config = dict(
    model='image VQ-VAE',
    dataset='histories of elementary cellular automata, time running down',
    train_examples=147500,
    image_size=48,
    crop_scale_min=1,
    horizontal_flip=False,
    translate=0.12,
    bottleneck='vq',
    downsampling_factor=8,
    encoder_arch='convnext',
    encoder_isotropic=False,
    encoder_norm='layernorm_no_bias',
    encoder_activation='squared_relu',
    encoder_mlp_ratio=4,
    encoder_inner_norm=False,
    encoder_moe='top_k',
    encoder_num_experts=32,
    encoder_moe_every=2,
    encoder_expert_mlp_ratio=1,
    encoder_experts_per_token=2,
    encoder_shared_expert=False,
    encoder_patch_size=[2, 2],
    encoder_depths=[2, 4, 4],
    encoder_widths=[64, 128, 256],
    encoder_kernel_size=3,
    loss='l1',
    latent_channels=16,
    decoder_norm='groupnorm',
    decoder_activation='elu',
    decoder_weight_standardization=False,
    decoder_padding_mode='replicate',
    decoder_widths=[64, 128, 256, 256],
    decoder_blocks_per_level=3,
    decoder_block='basic',
    decoder_dropout=0.1,
    decoder_attention=False,
    decoder_upsampling='transposed_conv',
    codebook_size=1024,
    residual_init='scaled_by_depth',
    optimizer='adamw',
    lr=0.0012,
    beta1=0.9,
    beta2=0.95,
    eps=1e-08,
    grad_clip=5.0,
    steps=12400,
    batch_size=128,
    epochs=10.8,
    lr_schedule='cosine',
    final_lr_fraction=0.01,
    warmup_steps=240,
    weight_decay=0.2,
)
Rows from block 3 of the encoder of a small image VQ-VAE, named by matrix and row number. Rows with one number within an expert belong to one neuron, the router's apart. Each number is 500 + 50 x the weight over its row's rms, rounded and kept within 0 to 999. All counts start at 0. Numbers have three digits each.
Before each expert's rows are labels from the 100 images, of 14976, where the router gives the expert most weight on average: "peak at" is the part of the image that holds the peak. Only what is clearly more common there than usual is listed. The data: histories of elementary cellular automata, time running down.
# router: router (encoder.blocks.3.mlp.router.weight, 32x128), inputs 0-63
# up: expert up (encoder.blocks.3.mlp.up, 32x128x128), inputs 0-63
# down: expert down (encoder.blocks.3.mlp.down, 32x128x128, transposed), outputs 0-63

# expert 17
peak at: bottom right; bottom centre
router.17:515533506413471413531523535519552427499478442431580482475499463446530515544471467482561462457510547573461551517507473431470504501458505426475548414615500461530551460393510483480587439504530538
up.0:493515520458491466506530490503529449533484438531650471486557555383515505489456440504574525489491472594530530494418409514597545486439442508490582430527481520452446411440440504498552439466481544
down.0:489436529437521430523531492512408395448516466487409453568381480542475555518406456507511509503460408458486528453523515504550495521479554505417572495487433605581500593488580537489509485389526460
up.1:470517556473503525514545504491456570400583523458515515444537397432537488510371537418439517444473538484398483484501453508546474422537457493517535545440477483475512601476575515449482528501466599
down.1:454503503469548491444494536473472520545541526491534535491443499511573489509632543431550465502468593594440499484437486561470607502478511459465384490514489405478421472452462438478480550478529422
up.2:539551526472480460558527537492490491468499498507577454471451511537530493492376419493566631491464528532407510377523495492427471509457572506430599562535509485492505520384505558503606434497567522
down.2:485443578506532487511588547438434505534484484481510455559491447501543556543521485448494543477497503555522413408458456574441545505483542388378475519453413576540507440534576466498494485423508516
up.3:430559553513519505486492543489494432423485545493502490533434445530516506556488435539540492474573548516405478469543549537520540481488422520512388516439538611471404457427530496481511391409459469
down.3:637513564571520542541543476510505413496518372515501529508512535561508472461472495518499476527499470508518501493445392481474487484544567466456524426543510468471495495407483520453519523563469502
up.4:593419515487544437509488518495404496412502430463604447386455491436374520576407543485551433483556511487446556499474522472424462584521475520557502520521509470566510470454572498451571441518504538
down.4:429528443375610444425454524479521604571487562521485498480517585491586522468487469457483526501476493528499501502486509480405512542511509508458381468455547488489469525420486452442497472511473329
up.5:612552458473515480459514527521534383394471495424577455496518485415526509480468506476605593444491477568468510421432498515498568450476442494534511578477485498434488421486544616480521428549508556
down.5:497461510505500494547506517516430419492509415507462550543450491515505522507447471453526518517453471553429505479455484539482510529575602463454465523571463581626457552511593459478501496454528533
up.6:542549545509555565484488471489557542503482480497418578534556583417501451458481487518533526587394439450436516542457500491566396448499420472483464488499506523488491583562507577584474519519592373
down.6:480558570443508563514457422522509487553536516508507372493528588504514512455475488525481510512500561531614557501593513521501469442522499531519463424466470469508479586391486502528507598582572389
up.7:526590519541544553508536483500575539503479504486515459560425540417461451482494604437437524523470544472478534582537440520495386508528562492487496470542448497515481579589481558548556535606523407
down.7:463493503489526476516495560481458425560471641443589533495526538461613470487481510532498502533541627586541479501472430521439500435494485487504469458494454492474490482465476504490494593452467495
up.8:459563471620480490476458506489462495542480541513462514560466547447486526566527569567560481491470392563491530416504433504485526489497545481513434556512452600442491457511559510505424514473538479
down.8:445469468539497583580513555455414544574468551402504492431451517524516493467547417513520526509556532434600481460536515485477492430570560449457403487466415488573524539482500421458500588529589454

# expert 13
peak at: bottom centre
router.13:482554498563461522554553471465482537513525517459529484491519559474503498442445631440559490507527544352559503481490527434526399568499455505487520528533425596442577532496521469535439487564534539
up.0:502485481494575556497518471511445505483590484522578595573504455391503442510446506455492513471524533466517546521559562549544474489506461449436497565489441550516553442411489514517441451507463423
down.0:510528459470465371429573509499469531586463528538505541569444569533542506474458502512595509489500481371493463517493509451415525572475675498535438495401411526419507563440451541483506515484568488
up.1:507506599447588483533499552442443481481541435503486460536541430464548568525451510474561537433604538479434464512522505592530497399438475521516488509424546551485480477425602543424506449541505545
down.1:514493526467590687436496515444553485543497594500446481521524494443422499527551512497546497460496579486549444476472415486560607405516554461521547500555558471492594532475476453507478500454532556
up.2:427543479540549543466510536502407519578534420547537577508546438395554609579569517491549472559542587456475605501500491554575429464461472524491474542566544523572517490447476571427467461446526511
down.2:446494525478501665429515480499561480524506456483449523531471539507483477455607414536551486482462542481496506514580449375551533394521534447537450584493532524524525519440453508522480474469565517
up.3:476593487578392474494525557451532471529418477514482454634538492431493562431464427575410589529476449495544475518513445579540576451482507527563462612480534523547573574576408551506483515465512510
down.3:528480455494490356562546481509442507597437538533528502447528404517464535482504496486440506500418367525548398507504485526352413557476470523431545519439503537545504588506557542495521446484466526
up.4:540473572407555483501519495463469413487595518439490565511468509550481476504577471537484438426461486522628489474455368458438530528446545522531529430535556430479523474480531492509465500591458432
down.4:512462551460484488614577535465436420553510466553463552587509462524552424408553500514598424501440482503521532510420454543580442572576498468521432521492481533530504642447502544443584440501499522
up.5:520500487526450524497515504502510510502481508434518651502477528397534482513457525539402499503505510506542483495498499430444548356509484558572553387525586488469522498498498564520495568592438473
down.5:516400541457578344550547485513437497641485576529471504532445478489529494439517523525544479464452456570601464549531482477324497502526510502502494503382456516537494467516565476493523386559579490
up.6:505514526431507566560573429507586497520479467498476539569552585535533509456501490543545431490497558480502386578473525545473513488469437432553453471472441446568415605505476496523487477494573543
down.6:559487528503593520435555507438437519568422429482547504559466479481463447455430564501429471420544500516434447472437429431403493555533417574505490567406445516474535490520555491468535461515573511
up.7:626509530438447551492551525488592428500438467500493477523529495427401545454534552526556550469461489514552443482483380398568485551516417386502482459551513495518504463571537484525446484521543509
down.7:511441496439590474508514534373450595525515501546526522507505455542527530440535523441499572448546405503454502522344463539501494517478510489379474457450473533514454557430548442438492516471523547
up.8:555525477453465506510494439510583442543431442504559466569433510410495488454502534580504412482495501475438456556600479554557526522492483444608488433546420505491520489495483504501478422573572513
down.8:573556492524654507413496478529524554508490506579532495446517488469493519507420603468424477484560410498472456483488424496517499422456484609553523407558565461519567508550461517510463464483526486

# expert 10
peak at: middle right; bottom right
router.10:487457436450539518477397500498428410475487588532458601418522475387414448561408515454493465553487507498534477453517472477502483534557445554495521402496596490431478487482519486477546489527529568
up.0:601458430396473499416423513514484527457428424455423520448479459550538509554519395426603435457549517514486415521379493402538471488552514514542463385558518537438455471530497485534548488513514501
down.0:383550510521439533383441521496495579412528528528583424505578551512557496509555502483504522525548495537419530482492490512477555537501506531485579486472499455474400681516473440535479517483546617
up.1:479496476501435577473561453502524614457501398499509454480466529563547531545498496510586489428418577488533495463401469510605530501494453525391502525472486465461512515536480513479516528576614544
down.1:355458498568505559516498498550573606537393502445527509547401539475592491478585449491592500498459526536491568510592590408555580496489558538570435515490483465512382479491448499490536554468521477
up.2:450456520534456458517457502507488397421460554451416522529513472439466516469479542521517553405412493538492399438469471409550472544537469559436548525479543473502408548502506488492517590513545618
down.2:474486569394511438438563550453426562481466480505501453515474406525551489517405471499478523496504522450533492434432493490496454600462534478452441554570439524507479535587498537480523518458491514
up.3:524526527431400534462438500545486493417400455451506605445483433453506482636479535474572444575505605467491502493459466398487414537517454525486447392416515496536506498492501430520520500484459544
down.3:442437513363521443501544479443522536482423503492547493529553437486585528498493527487561545482482539597527482524457489471455508541462584509439577516458454531498430600548488519511499453522547589
up.4:468508526456538463485503526472500448409636547611520517480484494450495527464436409515513423467604339602457461505415491512541604534441429470572487359504556516552577441484439499471474482585484549
down.4:457516502544499522477500500481491453456445502454469460478401573556476538558462440448447494530498521597380485391488482511609559459513465559465480600620558541462498490563512486461445409487605496
up.5:487494399485512564496465530465459540557516482518540444472534413479425508459531452502568544454529441526544561457421552485592518480568519516466487607499508465452505518386529532548498624439553461
down.5:470495497586453554447451506537560568432513454435492437463528508628565506533456480486454499504543449434492545490591618480517428432501504576481432523473525455479567564529438458480452548570567478
up.6:494495414485502541500424538506473456494444535544522520450452502453404496564392478459394463561473509548497502497534512441542437511569441524552573503489522530457501493448488411569539562537492535
down.6:476557509498547462432535481492478483494455486507596414524465506531509494520393468519409515489553551535466506481468467456454459461487469577465607454644488518452494635574513526471417513531557452
up.7:429529505516546516482476498552532324553548507543524523572596478509445487501514528489447479444490523478539388520475466443495487449496519465453549535549519494501540530438453472520547436496430627
down.7:514442484523518442510488483531488522507503517520458454559515525394447556519477465427485515542517545486468482442467467505455589528498515490555408516474512469500542407558485452469475508412564545
up.8:465546452516582522479508517469512512454492512555421594501554571402575496549455436439451470553536528485550540434500455443592492485524422483510522473538449521446439375492504505500549551453515572
down.8:488531550576505555467493527475531427452482543624445472529498460519443486507438479513521519561489525507540455423427477534614464505451505553473493450661542470436510603474451548461522467554506557

# expert 26
peak at: bottom centre; bottom left
router.26:482446593446474441523556551476469504514547535469504610565438538560490458462496366560576447562449585549439501550410496500471540536409499481518570510587555481537519397515530533481398535511487514
up.0:445424521548492515497403457538501565419555517536440549573499470444415558560498574446508514476534412472458532503518455458496429521471468565463468568483568517394434517494567518429447453448447593
down.0:515537473517563611478553495492448517492493509571458571507498441578588520506456394520461474469438489411508562456567509511579481469480390521523486554507517511517515518498506514522507496485405452
up.1:558587533514547520501519522492546457508533512442583483515432493524587473450415545516527530473511545498534499532452451522441583412509505500465545443473498499514532456628532464572552387606396464
down.1:486477559511507513535458504461484433498529567525438497513506477423398492494493558474591527481433518618489537456449389492502541488528445425463489480521442548521512550469532477560538496530474595
up.2:479516491550584486577461490488429513503491568485507408421517539522532430443503503430532522453506459426504534488498493525419499556595542567487489465510531491402537450524571382537546469513435416
down.2:502563570497500633508481496553501453546444451450492507501434490560621508476471456534499461539503453494585524519558536490590415368521550543533427449670523517472481483429476526456477545507375450
up.3:516616487495428532517513490561594553521535456496477517510668542432525490481440438526478459590487497562427543515431495475584499388522513484487496406484421451534607601565409477518456472447540500
down.3:565548448458465490438486457520543470493584430409480464463495589424567495508549599566511498523478449580531573478518461571446460568540527537504525497507460466485482443484510543566470507419454489
up.4:547489555486532527552521490487459559522612480481480470487463449549596498535427508511566472444455530460483568519487410561501419552505513471442463484443519465449494541508546499408489472572495487
down.4:522538440443519497480440539498488615478633530500484377447457491655562508492534540463596544497513471562523468455545616534468492493528545499468449558461531496501454504485492410519491566492535422
up.5:621600567462528498514507498512466475525551490467558498562476425541574448480426497521539529523483525540509517450442482579461587438503487452496461455502518432513551456657573409528477456586486542
down.5:498481475495461515489408569475552423438544486517491423466491472411425473505476518493513593483449476647491518489514408496490534492569446442445454435517492548561482515509524464560551472575435502
up.6:458508519465431540510514554435467554514496563480401582494439537605441432470506422546562424555543477469490482562431512522468580412451455511525540460473540530538438502521437560578523535543463565
down.6:561434511510607637570497518489530490452531502494483527523549466459380589495583522497497481456462554551575509515463386510483498474476433499529523455530503513519460476502525507521521551536437545
up.7:398465552572512538440425474483578555409498525490467544567469457480467580530503445481551497510566388508409476483487476513502494479450493559465472530411547612426552516492495523464401447461450571
down.7:536531486456568607582515546462467511510499552550551513472484466493571537470418485499399511429498490503587486463556493518527379430486385479479545509555458521557438446539510460462503510503404471
up.8:494510602470537506531555477471505423534488520446544417538438501562540460435433514560554549507508571515558477563398459580463548493480546468433507491581572481517578488650537462550534462618475530
down.8:528458511497459584503469550487497418489521453496462437446543422428426511513459504480551573443496469596537495460494456542567558438544428423495451467521428536556438492436502427498526504573450480